config = dict(
    arch='tdnn',
    model='sound classifier',
    dataset='simulated modem signals in the audio band',
    train_examples=78125,
    gain_aug_db=6,
    n_mels=80,
    hop_length=160,
    input='log_mel',
    spec_augment=False,
    win_length=400,
    targets=['modulation', 'symbol rate', 'carrier'],
    num_classes=[16, 5, 4],
    norm='groupnorm',
    hidden_act='relu',
    weight_standardization=False,
    depths=[10],
    kernel_size=3,
    stem='single',
    widths=[256],
    loss='cross_entropy',
    init='kaiming_normal',
    optimizer='soap',
    beta2=0.99,
    learning_rate=0.0042,
    beta1=0.9,
    shampoo_beta=0.95,
    eps=1e-08,
    precondition_frequency=32,
    max_precond_dim=1536,
    merge_dims=True,
    one_sided=False,
    adamw_lr_other_params=0.0014,
    gradient_centralization=True,
    adaptive_grad_clip=0.02,
    max_steps=22600,
    batch_size=128,
    epochs=37.0,
    lr_schedule='wsd',
    decay_fraction=0.3,
    final_lr_fraction=0.05,
    warmup_steps=1130,
    weight_decay=0.01,
    adamw_weight_decay_other_params=0.01,
)
Rows from block 2, named by matrix and row number. Each number is 500 + 50 x the weight over its row's rms, rounded and kept within 0 to 999. All counts start at 0. Numbers have three digits each. After the name is the row's rms in percent of the matrix's.
# conv: width-3 conv, dilation 2 (model.blocks.2.conv.weight, 256x256x3), inputs 172-214, a 3 kernel for each
conv.151 084:435467489522512403529467537530533445532486442388392392494578453444410491529577492555475398511529505484460378566481514452463435511519518562497542491561581508495461577488489420455559532527470406410455530528515435454549529503470432495475535496491476526544541447517524460561488466455456431507438490353579435500524604674508444470488532632506466534482482510539449521528508508560541498517542489
conv.152 106:514463443500382592474518521531458513566486450474417580503517448480518489570481587509515582482482520504487512491432524476579449526562507430563489462506532419539509541525515512467537567533424385558481539588392490524448456511487476521501480441485516539555524566505503512477481506544513468493564421520570371552436580574472531429556456547475494545451454627537493465466485515519465398574540482
conv.153 093:526514508496478545516455532551471584490554538459526519534412505534505502426584503586571534544527541468576421464491533444469463630525519425543581564528524432469482457530470509541520507526505447551482553505470444452484503470528553533560554562470568581527631497521564551460517504523536578564473486450472463580502533502433487444495556509475475444484634487503478559492481523382608480505532480
conv.154 101:544537488591516515477546552422502471480604513542468552606425510489472424472444443451515498503470520615470450504532494508530466522487416581510506475527545511579511495482423458479602552448359504483536488489547505452596450565541573501535500589404539553492569524530545518521565478506487483508458449565553461430507456495504600500566457450484546509559440527550491520499502518492498415376616597
conv.155 100:466537536561469497503536477449442540571523543551624365564473503462491469538509580565480460539478450451572595458481502487471496534491575540426412467422695501484492522487433424436540479531491476549445506564513480514515569485476421496581469488530469431618550490503462508514442541542507506520543453476573454394606534455420482525443460699506502532537508532498540484449465550495548472347599562
conv.156 097:484527512540544445505513500534521498462525533515558418472450504551539506524451533443526434569466485488541440454515525614511506526513483391604449458489533468526502435529519510403511527511513443617377471498506536585412516515439516604520480589458458577566453540632498376530529492511488468584431464448504490551517490547408622516598548496470473508444562501476482488432464540423582536536475497
conv.157 112:489498445537509572506463507457511518609514551498459432616558404539519413510508470433513526546522479481553470507485543405473547506576522623423479479457539496398495447557472435510547566466468483579434498518510465541612455491474515591468475528461487508532447546513496494537441470510478444549523504599488571467503484573475513499528537485567503448410485602483449565429482478527547475537529436
conv.158 101:567446499528540451565439482493410504398588523596491479546495412463432604440495446441495536604434500555502467541470473450466598472494500455551517565474596491528516528570441498552512570452495531470439473533444440522552497564511571561479622398502487491615498491547442479467424522573513464488476613504528426529446520453446518475550502510453582560485538536557369574478469494501541420491551537
conv.159 110:501539461495508511440564453527667529527506523427460604519388611538433521477439532442427590493451477538511342455446456508483503544408448567512534478557460505495511561495493497474533572510436511523438472488483525537519473601573438542424483515472458542502529453587474575456500610441383511492530534447484505441455479489539488609509502509507403478495503508490544593493469468493518520497499393
conv.160 101:536465451551554478573496469399480552526523524437527505491449484476581519475455505516512518515459499504465491504472460462498628410501486611448499529423535479511571565465471453541444444519390445450524487530452522457523567469452431455531509525377611443500521458508456441483527562579551521484605440454472467520492374598501483429477491381545487574514455534467478607493512543551481483514469412
conv.161 098:484470503387423599526470444505489637436543496440496592459484518558449572502535499462518512451519571546343658486564514517518527519459480487592469542482473484464498613383396491463577549534410488524490469586511524507452479515430531489497494492567414460510499550520470515514410443554383620531512414463472444523403574478527521472481518513489485536490415481503472515459535433380463458506541519
conv.162 103:536546446477590472516494508454572487557517540446462474525482513616474462383528403436484528446505505543437427491461508461486511506482504537462577532426455402558501510511485453464557469390452467448531450452488540577461508515505546456526463498489476586499468536511486487496515573476463565475553529495574564372374564462582521540562434576457629432537401485498444616481543569503528422482439528
conv.163 084:556456572514391566590459549595492494458445513492436426599452486495467498505528517543471510585481550446455473485541543513488570519479474461427485448399481637532429504559490477493490517461483505560431482549557459454497538472439424461488552493495502465493443539493413433474514560554438535553474519624483464542595441359612577545527442411564490520494534439421596471477531463520505509559467533
conv.164 103:548499460499569440513522529493463528542505514532454505461416467472502539483555552440483406510463465423478468518471404504488384575501464490338703502491523390483461504354585512455555452484448476577523505471440435438438510522569558353666484571534521466529557473468457502546521505529501497461525471529539500507485484480495437494452472446478444426436574554433433473476475511476496491556495496
conv.165 106:473644490611479468517500548497537556475453576516509551479664451529502559471502564487599468445517464523507466580545522424538483464542414558511568503410435486495476558519553501524484478489429463558495508577583575394508540483528511516420493449552555404496443542510549533483519457425455509473547474420475495511468524463654426450539525410600421534470394496430455545518486526533533478488541506
conv.166 116:464559458443509545557529447449577440527445577602484433483585460505466467516490514508433513539518465497473508583529497569531532451565457536492373515511495475495535576495489521449528457518554537513430546525501475586584513548471532527508520428493594387618510417545553455535443443510525567524516518484455490500498500483540426604444674494528497572476490516403531548507517461535450501471584542
conv.167 092:534465474522473477467545514483564519568614508531486609592546478524455528513492506450497559518518550427480506456530513539483466476447449585488424522509447481526486493517605554462437582508510517613490468502538556498525558510500419587436502509479563441385607520421562538505474514523461488561495491502418500576473552505520518512471486506425491490482546392542512529520502462523425536560507510
conv.168 086:500471574453523670460485492540598500522422527471489528512511563511543394575458462511523463554432568568469495463497515586502494487517496593514502526579432620481518497356590505495474487444500503495551512515544583531420459497463463489437447497419559487516465545556474585502516470507479482483500448550495436527530492533459526565495497476532485383523498535581532339510447583423467530439490612
conv.169 110:566589468626440621444483520590543459533483559475493502478476518522476571465489442518564521453478584462491471377500496430664488440431482551516540593401454496502568535507452573513502481483589493537554504482465506494509440553504505486539454495491487469546542506466533453493409555409359516562573473550511485469449569511416474544535437523506415570549472457529571516462478503502479529542537428
conv.170 076:480439546470589534571587564529460546467544440465516480442498508430457475444488559456462510564434509520516418428526557468528554557496523548560575438603553608517625494498507558674507458527497502546555495535519456434528498462515408494559511491483525502490412519453424519490539529545492562546502530492498512511421598494555572536498470406505526559560513437459522421498497467530454606476498492
conv.171 097:531540541557473577448524473493549356479479516531478476575458515503410494506453540539567417544483449529513467496482535502555481494368532542424565422535431467444463599376517404441584504533488477523518471446537528432615556516538396391525574491549553494484498518519401506527520473521481519524435539575520450460570526499474517409560515468491437605488617494539499492565506543486539514394597518
conv.172 108:558501480500494459402527481525526535462515556456504530498424530515410568498398505532580413456529538581499464552443447474551485478458461472463509491524488504547505452506460523458486499449543439366642498479469547592497568554544504465531478549590506459447452568483454359528475523451458470606532423565534528463564530519522505531563434540480604383542431519472610475446454508437622576426527516
conv.173 101:567464475406596382525556489505531497485577576430526503488483496540411551519431505483487412512529411437477495390513573551547450470482490499487513551438532541564409495512425463519499531425480532408642506532472452548459503572478501453534462581433566416479461576555455447474559451469495429528587445498637504383507576539573447570553579468531493474397519577453503521526470532454517576463477491
conv.174 098:537554498453477552550552524480508465573458589504440463406469635503516509498513496513467467521495493521497617488512558553554484461463604570454599497559399576487507485453514548396456541531480518438522523541492561466502592454457506513524398466530457458556543512478526460485467458542512626458451480600500506485488549524461479600389472516529514571565441557446534428508435544560498463627462444
conv.175 108:558523532456487532495485520495438518422481485514478631476508547586487503444498451458534460503437592481439505551503460458488428455443537468558584501466509480530463470632459478562510521510436545464592458588499502515508558493499418498536473475578539470423453475575437489475466597420498480555606452538541546463437540514528515481541500473580490544488495495479525476455566491426582621556537491
conv.176 095:656473580544465486458556455511478560554435489399466491476450461437532503573502475556503516459451536448472448454505477538530640449463488563572491595471469457416497476388487584449516517533481445478538507483433523561589437563514489461506468477417546441483531503472480498448517390502557465577518580537450505502515509510561489425504441588428670404539496428461490466524421477417471473553476555
conv.177 100:573608538557436533460518504509496543545436463487429565599438531491563418493510532547510435439563519559462508458564544482651438511482454563520455474491428596488447468525511557480506486534599533530517538511475540530441476493530493458476446611480479554500663488488551488498460494601530511457550441496488444545457472567465595501507455487468498492482541536544576474481449504482410594514456474
conv.178 117:436447528533501446520528488424553530496539504529448548446490541522463480460580506533480507483520524486505503559516501528576511529500535543490494537475499429504473485475413437563600460487525425570524458589559585473455473577538472512428448516526484494491555488455504462507458505508507566460600582491558467481553564422537470474416522557459515497570549393499625473486592513497409540434519453
conv.179 103:460484631518491471485452522548666580441483490466531516508458509480517502516518435568462477532506443404518516523497519529496489568498543550514503464508526454489549423577540479459436455504473515479509544468559535476453560428528563560502482435528469546498486521524526423497431463473420496546613532423482522543487506529533531468443436523509558463523437575564481592522482515611523422421554541
conv.180 111:605464558478456544515575496471511447590492516519480535401515493507530457483468463482489494571529515509447506476591549483554424455544435441522485519556546558484514501515531519380623450421496624512569505512485557563502500542468462599504544572461427541473592431445505477499492485544463537521463425463554457540564568417518450494436537485525490539563534578498383570521526606427562434451491428
conv.181 084:412540427579487550447495493454471526596535513512520466508505514457500446480529492501549551497513526480383449459461521526530475459458436576567621550635506497533490459560478455386420511498535527489494484462540528551539529534575559566553407477517490468375452522521529516531523566520512432575503504566506552464498528564530515450402530510527552529411502477479489527506536365453567490525493482
conv.182 094:527433517543537415489521534397462483455526552547572519507582425446572513494472424503517449545532379538483523592503520491583513450558525472446424511523567525495471457451490442488576470421531490467466564529509517457523486538441434515542443463547508494428400540510411479565496559433424507540558522544569503548502519488661486444590483544532475470474495575525542567498475489546483471498619490
conv.183 089:457561585513493580448522498494469495554444527627478577462495532572508503456506511409525471517473512564426537416536476502558491458507522540449469547507436441528521471498381535529448414615538598457613605462499480506472475530493502533511479498482557509388531490593507498538450534471431472498560505412488463460513466473484464429467538470443460577538469544501435448426528568521519567534450441
conv.184 120:517384590542469453559534510450482552551451567469495461462486439536348490566438459480553443435567492454502436537449411541490518482508464495500518492374576433470544422476500523481531439577483450520513518538605566485476570462488454523501501357587515527506442561490405489478490526518467549474507451601561485479488553462572543534431530477560536521559518531518655478534485490501564491527469573
conv.185 093:514556439609425439567543511510513554494505557475489587479487496484469479594487489515530501523445534481583458539480502396587522467497429436586493512397463466499493490492480530519591528457515445470587536433537456408638549434573503541586481471509578423584501526558507415611439431562451518493475495533537540507507504530467484407539486498506582472577501495417500487572535566492553481456498519
conv.186 093:473528471418471501317475548462493408482489449403569552450530591544483411451502467536506528418594500494488507469521410508527522512412556468442496451503476441520457510516388558480483508493527577451512521557487573494552391591466451494579554589504523481476508483443480586479406523454490427470501506497550494544542501479554501469571490518451526508446510505431455536575500479552384490541546487
conv.187 096:443517592470484519488495468524522565492462533504492542466571478522515520453417479506476511487582490473505487500461533481539468431542405471474529473437466571450493513507453472459551484530493485485498509472497538486497574408486458471474494525536553543396502535588535382547505455503539598489517508604505411505583527498601405465531479486519473421451461547497466484476455528487517476561487521
conv.188 102:512564531494514602535487512533470473500510462465520571532455485521515494545582477494521427574462495553501462358479485446518500514461482424505580407385412522484511500424494433553512436485502509523451526523497507455548538413529454497454476460502551446478508529456517497555482520470519593526504522599484478498536509476530466448415534519492528511421494617443473532414590531564452595538558458
conv.189 104:546487502558476507449501483425513513514490540553515505492525548520481428433459528550532571507572504462558490453530543510526525549501544479563530565383579480516466514507521481489488400413596489533519565501488498508488490517481452420507504552503576476539497509557470448517473435536541515454489541541446589496569453456445523500473437566557544485480530545450639446495512506564445497508475457
conv.190 092:396651518450458418457485493525505478503468641408504442363504519510453482473448520481474463549546500503440437454489551463421511518487535446492447540514525509550464596427528474436465443357566583473518570569509583535504532547490467502496448574403527502459488540564522539443466427487514538511639530486464474457530544589504496514492549583457453468472410482438461551478464640510568503520513487
conv.191 115:488488521551286410518451495430510457557505484390609582469551568564441439429501515572439505451515504434562507475428457505490455411496444487546542456512506532486466470435548537603368504501486495509570409546513493413499512502567413502468519362501569512453517437482440434522504526509491438480560510501417544485518495537528519570553514486540451537520527510376651574534454517452549592486503436
conv.192 094:396440563534456409471515519459489554487549490624424406488454447455578464525479516513491493482450528489568425524510536561491537445517602514401558502556513447468536595555498521502426507565542538512452515515492499567424537413548519465514492522446546494464477529562524445540520484500504469484448478532506460488426484530424517577473414544560514516511527542516424410493467544520498490513493480
conv.193 093:531439556508554525551532486442523481456460531393447462591489552454475451515474428524567505431535439474513446497462529579463456592478526439498472474517562490547491509552485574502465491540467425482457618530446495571478551539495585415478435534505537541460506520491486533547566485524492406501553472579510491565513473541525491430424542543492526465466494584518578513525507507514509454428542474
conv.194 095:505509528512489486529554537507489501458454518563514541457515476437542507532529540526535578514513410572476527520520504603579622500550467422528477515472527520376365431479453516533511453553491587403532453560480513505485453507443446560558477461510520493433380652477549488609484582476537473444528470531529487502564435410515428505474414464483537525565530438503613490426499460487480573522462571
conv.195 113:530565462463551454569470518423466605539537545547462487478538448494463585515567458503436693478561471471584485383522547480441607507528484511524548452446554554482565478532494570509423353493527503539495508485500524561497488488516508438476490410589482462533504486509522461462514588525501584509546475512531576369565488590538446494501497455511545414482525517481478482531544495548446582406523497
conv.196 100:516448465486452534526485498546459546513507449480516526509493532437512568570471481514467463523428460528470454528494534456490591506510534517425520549492491490559423512424544442513496524497523551476466464554501495497471441575469502484380604471511528515492456509460485526522512457517468548503462549559432515511474497580518526490546402461570557483437524466592431478537551516514523539548578463
conv.197 105:525422424476614455486414423403474572496468519460428473568547396438536503444456558547425542500515493430460603524578495504435484500430505567444483419463498441463446474540478492529536466482500462573427461495554529534588535481540478550520454488515510546535551440561524457558478496532482444485424518527530516514555508470478525523531486372448526476480495579580403596460441515529492566558489478
conv.198 114:641534396497600392488555601473535504500424487500587504535461470536448480456497521482428487532476497499479496459507592463568665534431529530491556408445532516481511500546555522486490457548485423452605524517550563503549563480430469576532459424498537473507553441502508549584539530554554443499505421469531488496610483514450533531452507501495526417555500479444481644583549425584465540526558484
conv.199 099:435507459509432591449463561616492507468521440485388548525599469459420441503552461599472534486572484501506541481500513564464474519445603528423570466536507473573482553649525506497511521525503497524513424478419502451578418522483400440563527434538436541525490513492499479508491446553382501512514525474496562510570411449524518531490502502464466440442490513479514503393486530514500447543470521
conv.200 080:474538493517535473444633410463526436445582519501486475445593549466505545507465529524488554405503478496505471518494550492543550435587465429502472490419392523499439452415449538563391478551485469486460523555448530423466476499531484574442444414539493391537509458621507604420529545419483610541591507558506480504542491571474503499450433491475487441394488512489563443538466524450522496587524502
conv.201 098:634510472352623492538536523539558461516527429334537555553474489483554562537455479507520533522495561553513435446472491546412532478564547518569472495527483487548526441465486506563488467528468501459525533481513448507523460470493562490539517512507521450491491495524482590480545518428476500470460473504449633549441522443427451459502502561483530471548407456509448480465477463443567501444462455
conv.202 112:562456464614577338534490469590488465592477384453552417480511418518544434565440508500507498606384569505486487459481552462498512469389470568446554560537509625467499503423537454434506521548501485489562495426582498453517577472542402491544481482541554551459487543531486486576479554527430531536490545493532454572497500558484541496526478529474508491479442530514427617553473482520579489458545531
conv.203 104:461487586576485425532512492437484429496495477544548508504481433518555492378470591463490576565397519429579420526465479553464508415513444541457539515489530470542493557432552530424516496462472475526525525490441593469468590453513465487500511434533535444474596434491429559519478588471495529522475514591514526496494481468612502398548386448427448545494493557599415474466570439493515454467519481
conv.204 096:521429468509477501459481518444517576449545469478520492410492470514597452512524534462501473410489556516491489489545442528482494444456463498498521684554386550507579487605433504511457484474488527450466606579481515475474496420492477542512558490416541682477516476573582559499508528512526455495500427561503508522468496526414492566472487495579439527557493477410492515486661419504514529475564478
conv.205 102:443658480514535501481497515494421575509429443459451472484506472477556523520508490467611564542486553419396500492598473453510581468539483540384526455513475527441455557468445489518483472507569510515517452519473476520486408470591518516532412582549497522485491532577456524561423577374469559470495468494485417507594523451455430534557532402559448584561653369469567517471496580394534498473513474
conv.206 097:455373596465514484476490482436521496498501430518444498505425447471482429474543531467456483404506467493475500559525543574599428625551535624542420494544441417468497473460490578486497332535529378595558496476463495499530518484498537500529456491523529528510436496413510532559547501525349435493450514577487492505478462501494491490453464529483424381482442469421491480447530420594412497480542488
conv.207 085:461422472598460525517546513395439540564557614530457450426607528481522520477534506485499485426516534504476503470504566357545433493495499493449489486495543477539473516484543448591536531582445513547593568469505479500637428471468443462477481525518574520447539464468526487531442453501541495443523542468534518531480526496465576576446461426588496563495446626488490424478457512519453551468463531
conv.208 088:516441466470510464483533424495492551561542528446475538492506503465473393404454483492516522442542539589480529489472467562523571449506474436426459461437510469534543478503426495456465500567448542507484554518459443463553472500460457536502475473423536457532494480524564441470429457456573494424523517482442542496544481522520486522581488563401510575543465420444526666474462505467442484501544523
conv.209 100:515407580515553488490533548448399603477511562465429616557544489465474576555541538540509554513394608492584514487559490466490490471537606519414607485469480527497465464534487531471460493507544518494493635507513468574396503454525477446536559505555468615543511433589541474511555597431396498556548528529549523456524570400518530442456455428497474441552505541522462578425534575492468494521482442
conv.210 093:587566467517537528539473428436522566501465494538468442469528496492537499466399449478605551497475513473564508520515420498468560529353493529463583477468593517469464409563476531514521525538542520506482497538495517542469518477549464440487528437524514500491569501583515499560560460466458446579474420582471632441544388529497476492491432530424530453515593578520577424521466477513500472459419550
conv.211 096:486507479440557465505538544542454616523514565524526461575580475505466553485500544513484554556518485549495511534463499482543591578501552546450596455496496566451522569483507478550400504503488491463559500445536565515439576436493500433526598488418564467394524554515526466510521542461515462496490506475507570535486532463393463507480509457485531546516501525558509497545498439553461527500540496
conv.212 114:444482489500538507451488447469493447494472545489510428437605378412461552491513531450512467581508450503510410609462494470558442479565471452441541446520517485494435593435467525518467549473547554454445525467549482529466591489443532570481498543507535458587517575531455533466500538427515473482584413525456553537492609412490475627432454474479498475525476568516490492463514487498403498501405583
conv.213 094:465503525552591522569578492503517472496459585552550393469534477513424495518501440521549626410546528504455423496435497540510523509452538500500589462480455545556567505512422519541574339547484490562482403455454509430433507462455465498557458469481541474524433479571528475526480465565510500503493490438537542443618489500584517502447461481478421512509585520444477533483487455426582471517504445
conv.214 105:547541467584507507492542529458484554540549525557537432433562461502539526439483541522521520454436555420544482477529455454405504499527562484471536510511495526435570489485501581548471486449503530518483453511494521515511527432532484481486428470526531600472472472579454504414593495556474429539445381517476547430583471441599476463502410469478500429547577505532451376504473472437460480486508403
conv.215 103:597457403527544525499518593481548515588530489487540436486487455483469492474459510486500584618462487608481461452406561481548529524540560549511452586402546599546453440506460464508474493440472543516486483480556512520537459553576529437511539462546506558547470476566466536476512589483488497626544501483465497545472482483450496586477400499559561488421593428464471594523529518405579536538522558
conv.216 089:500486482458553539565490540428466632539442509493498527642599551663460445521531537452531552516471522526589557489495487499500491604544493522495496515575407511421418453423486526540453441526487474531575437480504490554523653551510495556413458467534573574462439455591564573447558599501462548412572472390554532507573496502459521417504446494556475521565568416520431590532441458604525506533546428
conv.217 096:438505460442544551549506441524402433428428488503488554488478459525501520475570527502491485428517511483457499458508536468518514573491462465462614530546470535474478476547474489502467558555517500414485494502494538559479496523517569511494518600515490596489528546480490548486500498480485519514555388498506547516383564497506500506562471469483524490414503571496654553572529490546498422583536513
conv.218 107:480362540537483549437503538543553410559461490492494478362484547504530560405429482471518532504497533531483475446464475513465501506425514535485553456484460526484474555499453545614483479499519559451514487517531500615451498498539528483503580424513510556472535433570444521487483563412453449569496442530507543469670499419525475445519443428486584523484561588508559444464540530466553493457592506
conv.219 106:482481540474459529473512528543425559464578412496466419520510523451487479537544479462466576530503513454483489429574508498468522513428556444340624460511417536545422566501490449516518577503396442452500548514543520606598431489582558516529535371446527561508552529469566505582500484533445486516438492484560542432493522418439556441481404538434595512395444610472495581534552560435512492407527537
conv.220 089:527525518490459498499561555530502484488573494504455442387440527526554501514509446474466548448471514596460531433522485438482603523537541459525593542500522463480541469502532557553448508509539492544507476499472418442520459505518495384470575511462494498454575412537523588527576640338545526487499526481565467499497466493481506532439470440551384500480613468435554448444619507550460476545594526
conv.221 092:475421542567452451428570522490490556445499496542449487456601466447460578523531499520389571521524519476506481571484494476518532480562509509480599424512570448469550567423586548476407477426494492471427556444533498487474467559526426419605515470583569664404482583503511506510581527491486434554458519530534522475497499471534434530516385439523486489457566440507481532437520551491578571483496492
conv.222 092:430616533507465499488533512524454548553528611501480499455458433515439470465480477554513488531560383530488467478492543501412475433554548496506485475510504504476504487443435559537473412526620455500527463447460514534418573523454448508543555521560567567534571526515503507596504549498557508435630410520484601576574465502478516529485406549530457549444508455497507577531499499485511429519532495
conv.223 105:487499407496413492463440508537496492518536446574449554458565525513485449431464522467509627459453554561508463479506471423520498487460473476422454553478468570483556492430470480422487594505467558500505578496490528455471396581536518499507460435501500499436451478547521549412550550451370633483469574500517505511476503496546446520454444449487406531573489471529425427658539368433559543476488506
conv.224 097:505536529551392529462521423528488550547548432509572454518462537458577511449482459471463558522408578490486459482456460443559538470429566471450554470533498463452565520505428636509594433565431542530478475545412451459520442472488514483504440437408473470459443491516612581459446469527502530481426562558557484574544513542557602383534396588549470583479420525601553374489448472540536629557525547
conv.225 105:493504463462444520507494532492464492480495467582543349518508408612437466397529420486547538479585495489563375449484562515447501504490547577529540483504466560443482476479489550558390559461483566505459510501570490549473511530563528455431550531476551458475539462560506559492487517459582434502490441481523604482505436443533525501453522546450425502420454541487509478479516482613467498555517531
conv.226 097:609533500473469556467519574486503474472423569500567473481518507478524624479565494517448508510491514513365466407499468493590436412499405489390586494458463467515536519479483586470518573405513493518473522575476483525493557496556526475479526406565594413412496434546535438479511570481501405474555489458486433580529513562458470476444521522516451431438506539446614510533400572428487477530511504
conv.227 100:494541464452479534468505547498470455484534562443498495523434480353620477440472403493534524548495477421593491536520523468556500544448566439572493402574488478487471431471595532471424590515531495483470439425496449464494588554365463507554557543485545476492409497450430518497516503484424460411421562524426467538533444478520527446475457581435495523472626488478483510502461521431549432527455434
conv.228 093:522499503530561480479569554506478429554489518577542580500517550613523458417475502436459529519522450512510514534468411475522516572524582469551516451476536564480491519513595470450615442489407472664566458532601470441448564526469468585488547433516385645522509502488474569481537495474515529479405378600536516473462513463484489418524528536512523533516595471535554435493553448476511457514474444
conv.229 100:484487432574466436454486572517502539484545374466564526570448493547535467453587473477512491576422634548516526543560461526446461474509455361504624494522481561485457466520524421425561409555453615453459459541586443539558513467484541478557459460498494499480352436543399500496479547439556551517415498486561435486457537439570538514527491529479527479465590474508522511408557403453556488477493461
conv.230 099:462587516386425624406573520495453430507437579362498520451527482571622393499420471557491546562551423488523573542531461511468409412502417516515449454559552457536561617528495424505527507537502467458521488498506494563545495513432550556485527519450525530475498408583508482474547495483479510466531471457440449584510534493452440595517481531497426515451585510590515370459584393479545516398456497
conv.231 102:501588472589542463557468509490462429565450498461466510473443468516530437480506512428561396486455481484483464541427549533461568511570544571420500500532539540501479517558450526581645478467515558503467460575456480440443532535638492446507531526560491541504554417482516558512549458580458484470524425457642400527554494555476409537530521450488506506482582565560510558503511530490534466486495501
conv.232 098:503520463481518464512440490453497563508416482432485498493512506498533437536469439481453526397439525500450455482551455511364440408456512517492498526474503550477501471554481521527491548469524506522534453578545585445428509414511426464516543480412447525449561443483552423526451493536506469473560404491467451450431440518476516517382510516501484506510511487517486599496455547529485455502503539
conv.233 095:528508483462626553562561627565410498543512426436463436563548505462542478619519516443559470484536514526434543534534460534461496581517469435425515524401523489546520410526416509535515510470491425503474520440543425439539451555551430474573487545578456415484540455487564607511513458496515475486550523443540518557454485513474533528513509466463442475518476469386448630564455438417529511426485524
conv.234 087:447511531500517449433565492514443575446478527618487483610520516636566552499532560540508534469502535488474475489400484381554510453458533468476522533557488479407538465460458559387484431546474481568435443519549561513508490501479537538485539512505636515510499496434528532425379453544577512474483529497519469491515480534462516555482492465419505474454458428563452509576466488503501506542569458
conv.235 098:589483485468446533531486516578480491518443510453519553521469486508584429484532534502606526486512510548500482451525493611590434510427465440522497553550452578453517475478481587540360543497429561525475490496525584463519425514521514571492512515547506461584607508437520525539491516507505493548417502514452527600571500548490483427552577478626497552471538440506545563578534466437496495519508453
conv.236 102:526531503504524463454459445547480517536568401502481521577454437518480492402382455451532495480343547450492446422547482429556490472482560511520522547411480455485501507566450488473594452520470546432443465551527497448567520536542490480489527446540484456544526513535594383523504534454517548514506463536524406595557508518389519548531562539522414559509518547449491616503425503382529633566435420
conv.237 075:523514475491483492443435554456447497509533584495546521453435522582572488486522507542528480446500563517416478424480489419508484528596576519580479530459548387490469599442499519487631448535544518511561474482412588557490505574552466555571450568505504517498464478496488521451464510549523468526468486481538419504521467518489462564574522467453506541557535571553547473530487509506434526350449535
conv.238 101:437549607498493577541582425452496521528531479547481454542445471450569514484463500439589547536532467534577571571473463436500452436538468523487534440469472489573468484519502425564556502440499476570494539456499529519501569436367510399493487528538532535428610483492456561554484565460467489458452469492585419442566467626474571450469489553505502523433502579630514378477455443528533412440529577
conv.239 118:543457554575545473502516405561498386506562473495526524505469405500514522467514525479484493537399519540393465488521495553360538494541531492417551431419565506428554518458536414524499496510493503538456540401548481438558484475555501532522490475481440518553498492526548484517443544561487438512509523490592433490491494445328612533469550531511447548456556493493477579546424484498582488495450522
conv.240 115:464530536429465545488517514566480554430458533447520505525422568476506424460571519485419762584422426475471486490533545483535444510557515462425543479513486588460575520454583537524471443481480447542484483574515462493504405480589472499523461541525486475429505494500532551514560435497453608477508433556566575421517495470480524548516501567456570486579502491483471586499515573534487447520502449
conv.241 096:569497467486459495512469589480541481480559514573538476527511484479535505468476491530527443583489452497463483504432494425462574491522456471450657498463464442449494583524494486454467449397473489457495442404561429533496466416466490511599499525476580511490475555476537460513423587461529488463489530559363554489524510477527520554492549470509530487454566474542440483469487544475515472555436577
conv.242 109:677539494465564403495451550512519534559530518509533462514510463520437587488537534504484567578480518487527508530501531534458477507589478474471547466512543577418501503504447462485574545521472409479498439585464555421488489400502558499523464532511477513445423508583442488528476400571500462554554512484412547438472493535514465404479463508502452523477475607523500491487523571445410488465551485
conv.243 105:560454536584481533496499485547521490432565609542576409512550545489551464529478467541540521508507497496529438440489471446436411477502549509404437487471590537415449538457483474506514508545472550525417523554553492432496519477539422457438477480450478538514565402489393483474503405544539438501562514418397493595412455592408491487509508507461415502489484549506560492644409546472531430504514447
conv.244 121:525480478498438605521474452501532522564503447456523510544475397507520480531467486555549484538493523466500451517524462503444532504496495452547513566468483467513499445530531539501502459479554514494432501492504445507468463500520521499400481502571450473553470553475466439517456570473580458493445483547406563540533476507529522420470523481541495431470515515499579482543518455484537487481495406
conv.245 113:525474452528504588533625521525537414529508507446534451425490538519519477531516534488562397545456492512416483476460459571454439575540496482496550444622510528600458473504531554559514522487520525473577480501477482395546465549481457508558486523476511565450469479526542495486479378574536475511491519458470556488535488507572553347454495480507541486527551511491431602575536539521623517458511447
conv.246 097:501445549461514414515528397489569462519523418533506457554444486508554460435491459504582474444486587454482555449543533546569511491484494605384526504538482518443480472481549523484597487539516482421533474441551517482502387541507524435509418534571473617444462456551548561471421585590476488436605544451458439580435450567606534411526540474568591406528483544548480569504529430554463511431557430
conv.247 094:503516536459518418603599437490575425533497499425560451492559462493516571488489451510380584589383536570553433498576509527355600508578486468414526468484453525435513575478490503477455531573374550485512515500494580474504500504487508499486554531448534510578480425517530498484577465459526450505449550505482535397461409472455542522495528509538535476469488513501446621530492501523563501572592483
conv.248 088:526486489545471454445452543451495572452552560555465506524544446531573601452515471439541555577533462420506465533486498414486594531475496525515542581469471452392623450529507500464502504493444512471451504496495643580503486496513518473544492474515479435549579491461506495485502579486444478471564455452507529558426505534448535443466445459494529512539527476429404611482532492547461465488470477
conv.249 083:426520498420365448565514535549383514552465503434517526533503389531568460527552528482478549520521448484447417439424505590516473542453509429412656463525482471401420534437574534539458450517505568491443413509516541530476479494532467556518469502476537520512545577484519574543588510515588570486495446504511452591469539533527551477483511550476443481536499429539519452493498418534508422467564497
conv.250 106:578473488508382499502491458420469465477488511487504579445542471470506514427493427527429527562521503435569471444418479516570499545524502457533511495400524511490587528508485479577573454464514535454492452536465572429539537462472423467550528531460514493509459518486544501510485477586509565468471518483569490495549495568511505395386508512512518582527448521448449597477409569563471557565527489
conv.251 098:501504494519460495447490561516549621504456470500496502542493471464454496463498504459495525559559412550516461510551518405508499486504517421472444489500480648461411505482480536496486510431470469522483463513495529502496576510544458457502449506421502488505471550449466482608464616551512502544440571588498485489596500523516514476508467577476520471447526480482520444506476551470543433426560567